From a checkpoint of a small contrastive audio-text model: encoder activation gelu_tanh.
Rows from expert 1 of block 5 of the audio encoder, named by matrix and row number. Rows with one number belong to one neuron. Each number is 500 + 25 x the weight over its row's rms, rounded and kept within 0 to 999. All counts start at 0. Numbers have three digits each. After the name is the row's rms in percent of the matrix's.
# up: expert up (encoder.blocks.5.mlp.up, 4x160x160), inputs 80-159
# down: expert down (encoder.blocks.5.mlp.down, 4x160x160, transposed), outputs 80-159
up.8 080:486519499537495491514495502543446534489524513492505529522505525482479487491506512482523448480456495518529473471502494530447535526475501499476469491536513506507507467511506515462461504493482513534523511546488517512481521520500507500495514495
up.9 088:494497500466496481504493524491498477485451509458524515507493543513539480478493506435515480545502464452530522536496450490457512458486499504488498530461497491511511526483505522529527503498504536462492528449533452519518516497515492499453503480
up.10 082:475522528511516488516509474502482506517503471522495522493482506520521445484498511490517531516511501486525493460493494504490493504520521484482487516534532516465484461518526436524521515444500497502504526540508455533513529505488486486483472493
up.11 089:525501488517473514511527477500493491504501515469482497484469518535503463454515504480501533467504522489530507517521476483472521541503461496482481487469530496476509500507540496525485480468492511499461516550526467445509471517502543491466459418
up.12 113:478480520485485496518480485518508465511462487454454502478480472522533469503479497466495540476480499496540483529487450498548498487516520490476432494522511520506450450492477473500493516486484506476490499484505484463470491533511536514483462504
up.13 122:469495484532435499536484477536536487483507479501557531498509518543479476534528531504515520485506477480524472474527504496482485558489445481506439506505513487506516468490533458501479467498531504466522501531480516516477493472473494503492494482
up.14 089:483508537461517466502552495493463528484486501494465528494506496515521517486520520535512470485520514513505509497421465536462488498495504482507523465442530523505527489486451548512487522500521506500442565461499485470479473483508481505478510490
up.15 104:492495485481491477509488477509502499439474522510511538457500498471454501499477475526468480553495424523459508506532477539508512535507542480491467553461469482532553486510529495520503477566490491490527509534499493495525509479528518513477507494
up.16 126:541532503496491475485509448546534496526505514490471502484483482457472501493448510470408487527484473508484524506509517484475533503513528485485503525470484510536487451497472492482491516524521482472512526472525488488543534490463469447485510501
up.17 050:474548502481481479559505465530528491536552540513506448476507499511535468494489510451487515518486500539500513500454474486515518469484483505495500462512489469500508468521508499523495488453489544494480492509521468510473508557523498493518498460
up.18 067:473494505469505493517492525479460493491509469469462497515468510504521470506483459458519494509518504503486500486419464480510514516474492472527525491502478435531472488472505503451521513450482517519479501523469466519478489498457524482488518468
up.19 088:504517492485509533477513468536479498520567488497501532493478518503481498510506513504528498490512505512501504528540455503539499520460556528511440499502507535437447479470480498487486455518549527514503483525516478504468444514461543515495510485
up.20 120:551517452505509478489512504500550464471528474494481480491453439496487495552491499484469472486535555490492510525513510529472506490474524494500465473501514512502508473518525514467532515513497483529476515493568506517496513501494505498484506512
up.21 093:521484508480469495485500502501453531475505488528488497459453494494482521517523513493515509506552477535461506482484491527507492520515458530474482497459519493508513528496527482517502525536518477501471511530526492517512479488552485529506500475
up.22 108:486519527500477418505480487568512539498511534516485522475518478501483497506511514493521482502518527474529511507485463473504479465463477515514469522526497514509493479514484540491536479502447489478509447535506526497474467508470506522501509487
up.23 053:468497502528505450503515511486499498482489527548494530487495478474532497502490526514533510526505480502598464505478483512491507494498505529514503532531463527467532489500525492552493489486538527525476512513525452441531489521465503466500476501
up.24 111:462486478524489518555525531475520530531500490514484500529486492512529502506512488485577531506516461516502498510453493531480439501470470524509470523498508490486485492432513516505519481453500506546487436474496489478527456493490480498477497474
up.25 098:492481453535485512486520486512530524491496518453514467499517495497507491524565454472480485498515498533478504462531471493480478488521496515451509505507496514491533498540538497497535491518482520540512526517506472510511440479468532490492489517
up.26 156:495490513487515501506521522469540491504510493503483476480483489469529489534501514459484475481510508509494538477504474522515482509498489508451527455532496505489465497498501481541512507508525478475487517542461526476477494481537497525501498480
up.27 161:518506489501487525515499506534486531509518536433545471546502491467465471541493486470488549462504511497476482525510508468495510504506504471480498486518449517457572532535517506468457512512487503510530511494501468551523470465475509530519465466
up.28 113:517489476466500533504499492492549465506501496543497536484520510467495483548536444530510517492492505536515537491467475485489485512483446438443511504478504495473487514514488485467500538493517500515533505512517515458512492485475529463482491553
up.29 101:469535507500504544497485504488546491501496510489485485523493509440532467558503483492541526524498462487512490516494502480509497494517470462496447474534520495494500509491543471487525475529513498491512511464490498500535542498538478499480484451
up.30 084:502515505500496473478485488489475491475484465496505489474504507483499498496514510480483490506515488543506517469490482454483516457508473510492482539526567452511506496509490482535466484523508506486460530487496455479492503519482507527512526504
up.31 102:510499467511485483491475512489456479476493490522485491539476462459514491493486482520541557515500477513532488496497493481478526534473463483467492548484520474466495484496517491541480549449536496508484554466477477489496521493552481535528465465
up.32 067:526524528465515488515490489464472503523500513516475525500531488452501486443534456513540536465514492562519485499493478487502485558489477455508455520486458524546544449515447497493537542477513472537497506549513457498480506501514513484517513501
up.33 088:473506518485492476456526490454525517443456494478513501483501537508505526484487484491471489487566501477514481499566476456484522511474502484511527480485514501482539538539527494554480487514450539495519523457464468500497490517461509511536549500
up.34 099:474516505502480504516464514499450497486492481491450493534534506469485516553451497527526511517501479520520488503516468494501517465509459498478506457515521545521545512549459450496496531508469464501483533510511499511475499509503500536527459516
up.35 133:507486511505475427482495502539483477523520489489454502480481515469527491535478542455540532525504496504524476499493481511510534499520476498484515437492483495524490472493507534482505519460467472480470538523499482469474511522508489509484539522
up.36 085:529528506474489486494494500509520487507480478501519487489511528506486498516497492532486477474519469480471484512525502488487433487519477502504465526460497520507555540486530521532520480482487447499490577476510483494544446528474490482496500477
up.37 082:493495490493521530512516454496501458489529458500473500488528565492528481536548503541480521525456450467479451500462482522481475500512512472496462511473491497489502508514515527515566509484536522488513510494525506508509484518480515482484515552
up.38 131:480494500515451527540515522473478510490499471500505491516486479501568455510508493506520490529541463528523469503501511502462483512513492483443514533501496514498503465487462462468485506472522490462534483470550488498491511509531541498531514494
up.39 095:479491492545517490496557453467479493495475535487495501532454485534536476501512496539472511517470465487492469523465495466505527485542513530447471539473483504489530495505519460484458480486457485550534547532482471506501539483467500465460503482
up.40 139:478485519468493496501496515515490493495524473484488496490494529449493485510524472490510498500505487497510500464512485503488510530520510497494494524480464569492475456507502519528505476476537546483506502479513488489529482516485480434504486491
up.41 104:514513505509510468481487459488545525514476483461500496479463476461490468525531565480535492468515490506507475518465471485506478517477495480536487495512528509503467506501519504554491459511505477474495509523520524513520498523507466516523457450
up.42 088:522536514509512494465478506516474524491547503480504521482474496458514477511511469487519484503562500478504483481450507503516498496509503473451467512515552501486533471514523478476482429504518504513534524517528486521506538529505563526495532495
up.43 117:528516506476546485502498564514512496522470480505490520478473488462495483488557534487512482523524487543538503542487487490492497506514523486516508512467480455524527459460450522461502495511486480534522519503498468501528530511454464492494546525
up.44 115:518531477497512466533471511520514455442525522487505495507453495462527487496487516494503516519487496526512539529477523475461576476487532494494455510506526519508485482499531515496505490495545500537492554522531515499520496474510457476505462490
up.45 110:483529546525462492510515519489478522502527471512487480487501490449484506508503470507545493582511507534563500516501466480501484536494519489483462474510490490525548505495493509497520500510540519516535512518494510505494511481517470546511491456
down.8 075:502484523503481460472488512530518508504451506538494496508500495515501459498548473474477493470508481477472544478487496538471450502513488496487479502496494502503494492510517496537521511473527507521455484487486470484511503461462455519507512543
down.9 095:502478518464489539489525543534485486479472516517500513494511478482469460460523503551462487468484525498503479477519529495529473500511513505541509516549492523483531507503539492423465507453467443559489509502503485499482469504522486493534474484
down.10 082:500464515502555523512468444505514505525528496548492553520551526474485488482501482490523509490485525510522515502542508503487488535489502525469474485497446511506543488536481487519516485499545488496507457543512491486509492468527485505499498468
down.11 082:469494447515534505511479487503483527499496472529486492531514468508507501453503480520496500497483501495526494500544486481486528471523469487516466523488502556506516484484508498537447454504538467484523507518528495486527458452528496502524553472
down.12 125:502500457445510497508503468543498508473502474531462524478550505502498510447479547516505488528489450459492530510492509497549473541499472514548510508487487513500496488493526477508441511483541471541491507494477516510473487516466470489550509470
down.13 113:511489532537485501506505523479530507518516547513476484522485531477487484499533482453499494496507521499486470488474498499464482516501464462510506477540536492488482579432531490483504425533560523477488506538527510531496537514526500528510474499
down.14 087:503454514503515490498528532493468538568514478495482494545529499484522555485535514531496522481490519507539492539511508501487560498489467488463468506518500482510518504489491469490475499515498487544520514518535522523526491467520520494513491519
down.15 101:467518510498488538490523542539470468557555477520487481535516503488531469488529496433521500427496541524502493464485456499493491477503476493464517475471479496501499508498486484491492533520497512490477461511523516484503516523526530485513530499
down.16 140:476553459481536457456445511507502477515509481505511525523525491512474474519515507458504518490505486515499488500471459535534471498506523552527482489565564491454558483517503482522517511470456533489467447512490534520516446491485474495517511513
down.17 058:477478493517497483463487462465503513512502503487484563555479512475496468514500498484476473467491476501488513497504516521478494495484495540527530543521512496541492485520508498512524513493526506509503516516484519485448516436513480541466481493
down.18 071:484518495507545494492478520494494483490498490456497491460477522543512502519517507535464489527453520527514456488476456531483483483538491538515498501515466434505505464436467509510459493488533457497516499512509522443485505505485473470474529479
down.19 086:507482479512504512495513445499547477472502475478491472515548480474478486493460511534494472488500473486479489472506531450511491499529478446485538496495499504532496521475461452506493502464469481530529509484500529490506508520528499517484471449
down.20 117:460535521493539490484445485524495492518499481493462495516541484478492490448548472476489462527432490525494508520513477520504515483513490494544487498528523492474513526504467501522514489477477506493475482505457493536532501558477433507501473503
down.21 087:497472547501473492510454485478483458485456508534518515493471485487515527513491537514469489485550510473513526528522547493512506479541522508488502488475510477511479457523510528462496519447486475518522491491492522459461502532520509482525495551
down.22 101:529508500484496508499476535539489466519507511516483509498496456488462524513482528493503539528440484492487517500481538475533500505510527460504536482491516499464492494521434451518462533530580493516555540496520543517517473490497493466483465494
down.23 054:546502527505497532508494456515512491503518447534525515494488510465470485510503519473450529477503518502457505448540515502494522503508509514516491513511513453529485480498528437493476509515515526468509528522473516522488484500521522526467517468
down.24 127:510495487491469496501484498487474497512498526492511472485509451512497520532487538503461465507475445487531475492566539501477537495501531505526527507513497487492483524464522499472502467521503509463492526479477519507476540431540500494524471498
down.25 093:498491481492467497517508480519493477482525469525495520517479491528498489521510543533532525499507498473491518508540500508534535498488499473537452543528499496495534525505525483479480557494490525501479519463500470496486548514540530537497510483
down.26 147:530493505486526466513481517538504514507470493509500495502549508513498483485470550515485544472497489501529511522463498559504490484497534490521478462495469548515474489507481470482518503454503481517453514519495491533483536515453528497531469538
down.27 165:479506482526489540461504484481460578476497509537467520504453500512490473512466510503505526524554505500498514511471473508472521505513527507499491541506513480547505550487497478504493542499480504492497505467521477493449498524486539529508497517
down.28 093:456484488497492484519532523496442554553500506511548565524486472533479499503515532514479461495522490535510470491534518517509502449500494539519490472508500487479515521483524550520479491499478485505493530474525574479484516562498486542514530485
down.29 106:576526479512513539530513541485505506505487501500515512546496531509519519510565505492500526509531505512488517506518450504496544517496503547512469498472522536477453509547524507488514478521478494479544519507497528463495502480525469475474484506
down.30 075:521444530521532487493506475502510544503519475529517504521498488513530454498499492517450482528501504474476517503495506514520502510498566470498510475468448486513479530473540487482519498468513429481494475484487499516454496518505468450508526519
down.31 105:526510483501487477465481486514487513536448541503510555492488522523488494474521474500535475541521470495520529515504470539536470506491516477534480444519484486518529486495478530549515487497559504459512507518511510538506511528504515566520491498
down.32 073:475548505507509508513498485515475448501486489510526527499512524521505418486525468505484503506532476480536547456493504527458492468508512510485532524459499519519499480497510490499449486496495541449494485502496535429491500480471527492499513479
down.33 092:528516488486467503536508523511496546520533502458504500514523519484542474520467491506518472521498488507482479526458460515516507521546481507500502491490459510540501504513511473439510515490538425496474473504562497545484520466510525463522468505
down.34 093:501459527496497528499495492498486521473532503532508465518493535478486520511466460523493503515530475483521519493518468502463532506481512488498463451476473496516534499533521469517466489501514503485479510553472531520515492530450500508532462566
down.35 148:510498498500529493513518472532525486465490521453500491525522501525445507477474486519436513497507516495476521541505513485502492476500506519559491502494480540467472482497516466511464491500520476534517526437443480499483507487503469490450491483
down.36 093:482457488511531524510513540510487503518512548521485474525483504469548511478545493490498508518453487552502539490514486532472514522476488482512517520520494462480478439467513481434475491491507503482485445491484536502427501459484522471486535492
down.37 079:513507509485484500464495476533508529536474552476528484476483497519511511513471495495526501490531489535497551464517540476553487499487461543500473467500480460493470487490466453443447455485502472482511504505488539517494493508495484508459522463
down.38 150:494434504500461469533527525521489547513472533521529522493517474509513480500512482472497502565531498481510480501471450549539494498507462508500469448518504495466457505518487477518482493490518488488514481509500484457531501492487490537483485493
down.39 107:512477521552499505515454517526490484576478531503523501514539503500498507510468559454505468489501528486486508438518516489502494508504480451487499504533544510521524512513519507497509526512520537453464485516473468465523485472510527493497496495
down.40 123:489464511504499519543537510529500446458519528489521470452493543513510488483453514510468523523504470451522484497467536506460515504509490480463470444502495517508511539488493477484478495504513489492523495485507488500453532458495508501499496481
down.41 114:505508489478494521479480548482488465444484460527486477461497468476506502476524495515523465513530509513476519528504449485522520531523497513486499528518507467482497481497515486484473469528563484538551481508461517510523482460537518466500497524
down.42 086:471449504502489511514566492485486524514481516497493525527517486481524518503538493505515503509458495500483496476508503520514545461538459500461499484539506499512504492527520480477468525486483506452459474479520480499506468465486494480487527510
down.43 126:539512501493474508489485502519509475500510503493463556501528455506459477468513554515488528505454485538530477516478518496445519503523502494514474500526526503491464480490520513516544526452502480543487513540498585531533515519514507517516479533
down.44 105:487525517491509467459517506477479526510485502502448507461532504521461495478550476489493483497479521541479511523510491531519465502518524526493522488577495501483520501524476498525498498502454487454510511473458514505541466536519515536511501567
down.45 107:495491515457476509470481478521548472450442513501517519510495530460515524494521497514491507475509511509478520493525450521494500480466505517504493497481477473482486458521510512491476540455483536516493511484472520486489522536504490493483527468